A small image classifier, trained from scratch.
Training: 9500 steps, batches of 384.
Rows from block 12, named by matrix and row number. Rows with one number belong to one neuron. Each number is 128 + 32 x the weight over its row's rms, rounded and kept within 0 to 255. All counts start at 0. Numbers have three digits each. After the name is the row's rms in percent of the matrix's.
# fc1: MLP up (model.blocks.12.mlp.fc1.weight, 640x320), inputs 0-79
# fc2: MLP down (model.blocks.12.mlp.fc2.weight, 320x640, transposed), outputs 0-79
fc1.339 105:146100141104141152094108128126076119071118084126154147092118130114166170120098175146141121129135162122153103123152200149089173147133132122111223104104135072172142192116124147127113119064136128155173103107146109155092128193171127159161147105
fc1.340 086:149119091120142118108120153131103101175129118135187094086094154134148143169157142123170137149135095234091165114188125164095101116121142118115109146125150113115122083121153101128135140126151147111044115103118166151134133132147141146092147071
fc1.341 051:077137157185123089145121062123140116127153192155124091235138106141129171151128135100137147110143108117166124125153161132120104119111085151089108103123132137147139118160110180118084140156084115070147101160137143119104077154151114144110134082
fc1.342 115:084126114125119138159150115115153166151147154152127100081118059101143106129110108121147204111101170132145089113097128133176076099113104117142087114090062174148149127098130187118087125095168108101179173162152137130154105157100116075177094129
fc1.343 118:127068144100154106202115082061117155195152150096089066081145140142158156164189157175114122155121129133105127169089193098148175098077121117112113137130130153159107125129116155094141107106070157128077099100135131100153127065108089164131132096
fc1.344 047:092163164134107153078139113124079157132194099153201109159120153092152160122123117117130180101089146107167210100212168139141171131143143104084118101167142127146136155122131159089076129120168124142148123112105137108094105145117147061178091146
fc1.345 096:117115079145127165188107117109113144119213082135102045156167131139134102153118145130163140129117128079052162114090099101169126107107106130169131162027072127180145107138157181117148133128097125101101151145110121122120156097056141106143103133
fc1.346 062:120136119089150136179119066142125092145097190133119185248133161118126102130115106139163131140112129107069133138152159133146146130110157140104127158122172074140092111107124068127166150105137125145123128151113131123113112114101112171096156115
fc1.347 124:115066113061121128132112087116138120112112136119068134089098177161126103148088178153122185143130108174122118090137080121168169080109149142179149122112115148161122133101136193125144120150147169119026107133125096163080153120120103218117122110
fc1.348 124:113171134106121151188062085167149133069120161170131073125107094087179119151191190136148057127143134116102105151117147139151135139095120149119145088143209112099111081143103063117119112080154130132159141122129162124120108110115186103149142162
fc1.349 106:137119137148167131151104084223121112135122148126182112164142152128106145101100043144149096148135148079126152125126151115160128119109128154147150130196084057152109071128126135141122162131099123131118185124127106104126138100132140132108123142
fc1.350 112:152214142119124144150085117164146065146126190139119126187154095085136129126099063109158122133150124094054086139170100105150149129082139121132117079140142111133179131106085151093122095149200111091137131177185119136168181147125137177178153173
fc1.351 090:142112097189190133145114132122119132186122099142151086085129109163110144086127153150144099141123070150123121133120162117195107140151145160125127050082115118147112148129095149119117093118155115118176093146109137119119114110109104088116124157
fc1.352 054:138120143167144096129094143115111096174193011125112069077160089116129139143170125121121162158098087197107158120126069137150115107143124151156160165080121194121165103175127150126118084119138123118127122108100124140149144124122139084169079150
fc1.353 056:080131144090131140108156145105112194190154093133105064178072081137091109119122065116121166116095101172209141139161171080101102128195094120136082077145070101120144117138132143108094160130224150129145111105107110107141143111120104117132127160
fc1.354 112:181095104105124144098130052138135120158089178127110116150134122142119099121135137168101120152119163038128120134069187142188158152108140146176100112161151116132115097144183161103146132118102143146120161126124128091121189123081126132118166023
fc1.355 111:107080127156164111167124140078109139097067066139091228174117118134142141106112084125139125109133097179122123097107116112102132121085155146152141057109098255145066098070075043187148148107139129167132146117098131147120132148120150148158120120
fc2.339 091:135128133154125116120174172130142052159075139112123188187123043122149113119165143150138167118149130079092102152103098147112085088193089110153127161188100124146105113118121141109116140132118130100110127149121135152131152157064106102147146145
fc2.340 078:098098106119135135163139133128141142143120104159101044178141110136115124130136147147127085155149153139127130094093160136145141165082188150112119130130111075121103138168093080137170078138073147170179122123121074078144171104097182128066094203
fc2.341 059:068106097179118092091129190136119113130117195160084141123120153137122135114115055162129168123141135178147079123141071151068112195096134125155120153094103089123132111107139130113149085138164137087143122148143079125173111111191090150162106170
fc2.342 130:162175135148148128143163102133073094104100162139086120136132243137152155110137167148135179133093114138103156163119179135096142140139137143082128134176124093110081102101126123134110146116144117152180138147141128131127141126115147109152127155
fc2.343 108:070194150114117147109132088176140108092105148161117206132143207114128124174140135081101122113146098157147127131115120120122128132062098102128114128176149116092153147128121120149115158157146137115171116161173145143122169121175089127100134137
fc2.344 048:076099113084119128113162134137120096130130100090153000131105055155132097105121093110132087109103125190119111160145143152107145063178141137156128091089122096124152144114119109136152115141189137114103102131158097128118125147142109121075157121
fc2.345 103:077121087108128127132039167137124129155113151135134048116093213119110093075135077140137073108101151021113096108118080147110139076168120127132148246085136094110101117135118146158132144123130125148135133124136148137098114177107103124122116089
fc2.346 068:116089150136136124159058107213135129108097044151122141112119149137144107120136063110182098155125173063101123170174091120107069123107150141119116086152080113150120104168143124124109113131137142122090097159138124094095116132040091110109162163
fc2.347 117:154131128125084097188128113102152139128137125153123101120110027142117131142151056088163159107121113148124127120064120138123091118158077116134109131123170127106163120143089043134113137123140128111254180116106130115137112127098153085112142146
fc2.348 106:115136136134111147124117121110109147127136160157091115108151138114089166126072057102138142166152122176107143142146117102164121136125154131135141152103046108133157150154128115126122146185095123140083107096091080093141169158140123162163137131
fc2.349 092:098189083158085129121134082129127113096093142133107183098087076120140141135119204150132147133109127108148130133171184112111129154076115116079101112154140118094136152156118121151163118095126116151149171128152137108138116089135116092158119116
fc2.350 117:173111091113144133157147153163149175148065126121152110094102188133080082110144195079100164132157132171122136118069118117042120176163130150131129143105159119107132117135108135130114146129156103157115081138104142163145152092105135131114104100
fc2.351 089:000157166128117142141122103118124094108159111106112048200134100151135133114141156131110076153142116074128119146090095125133113146117136166141125098084170089127125127151140116108149105124134134138132138138105147090139089079100106098130124171
fc2.352 058:139136130108122136157083118084096156114141187156135000161098146131115122081081119115114173136149098143067130125127076124183096159078115128188122062163103123124155101137128127070136114113125133106195130094109123125159103151110096118143134076
fc2.353 052:120088098126124150104140110113132114116108178120155090149140176145118118118106133143146032096152147149147120157129111134128127096112103113108137148156142118104128117138143085144156122096084129117115118141105146087111144190144125115097108091
fc2.354 117:061179118097142121131141124108163117128145130136158154091131169137128093105130036094121129095139127109127093091061180113106145096101135125103173196085132029137131110121095088093111131113147132164164131107148133155138171144167125156107129096
fc2.355 119:200122103136112129162129149135144121115108182115190004205170114130170143110156114170125249132166141056090096115095099129133106135124108158121139138114133149195140100121116138119136178113127106101121095073142131150115124125132102140117126122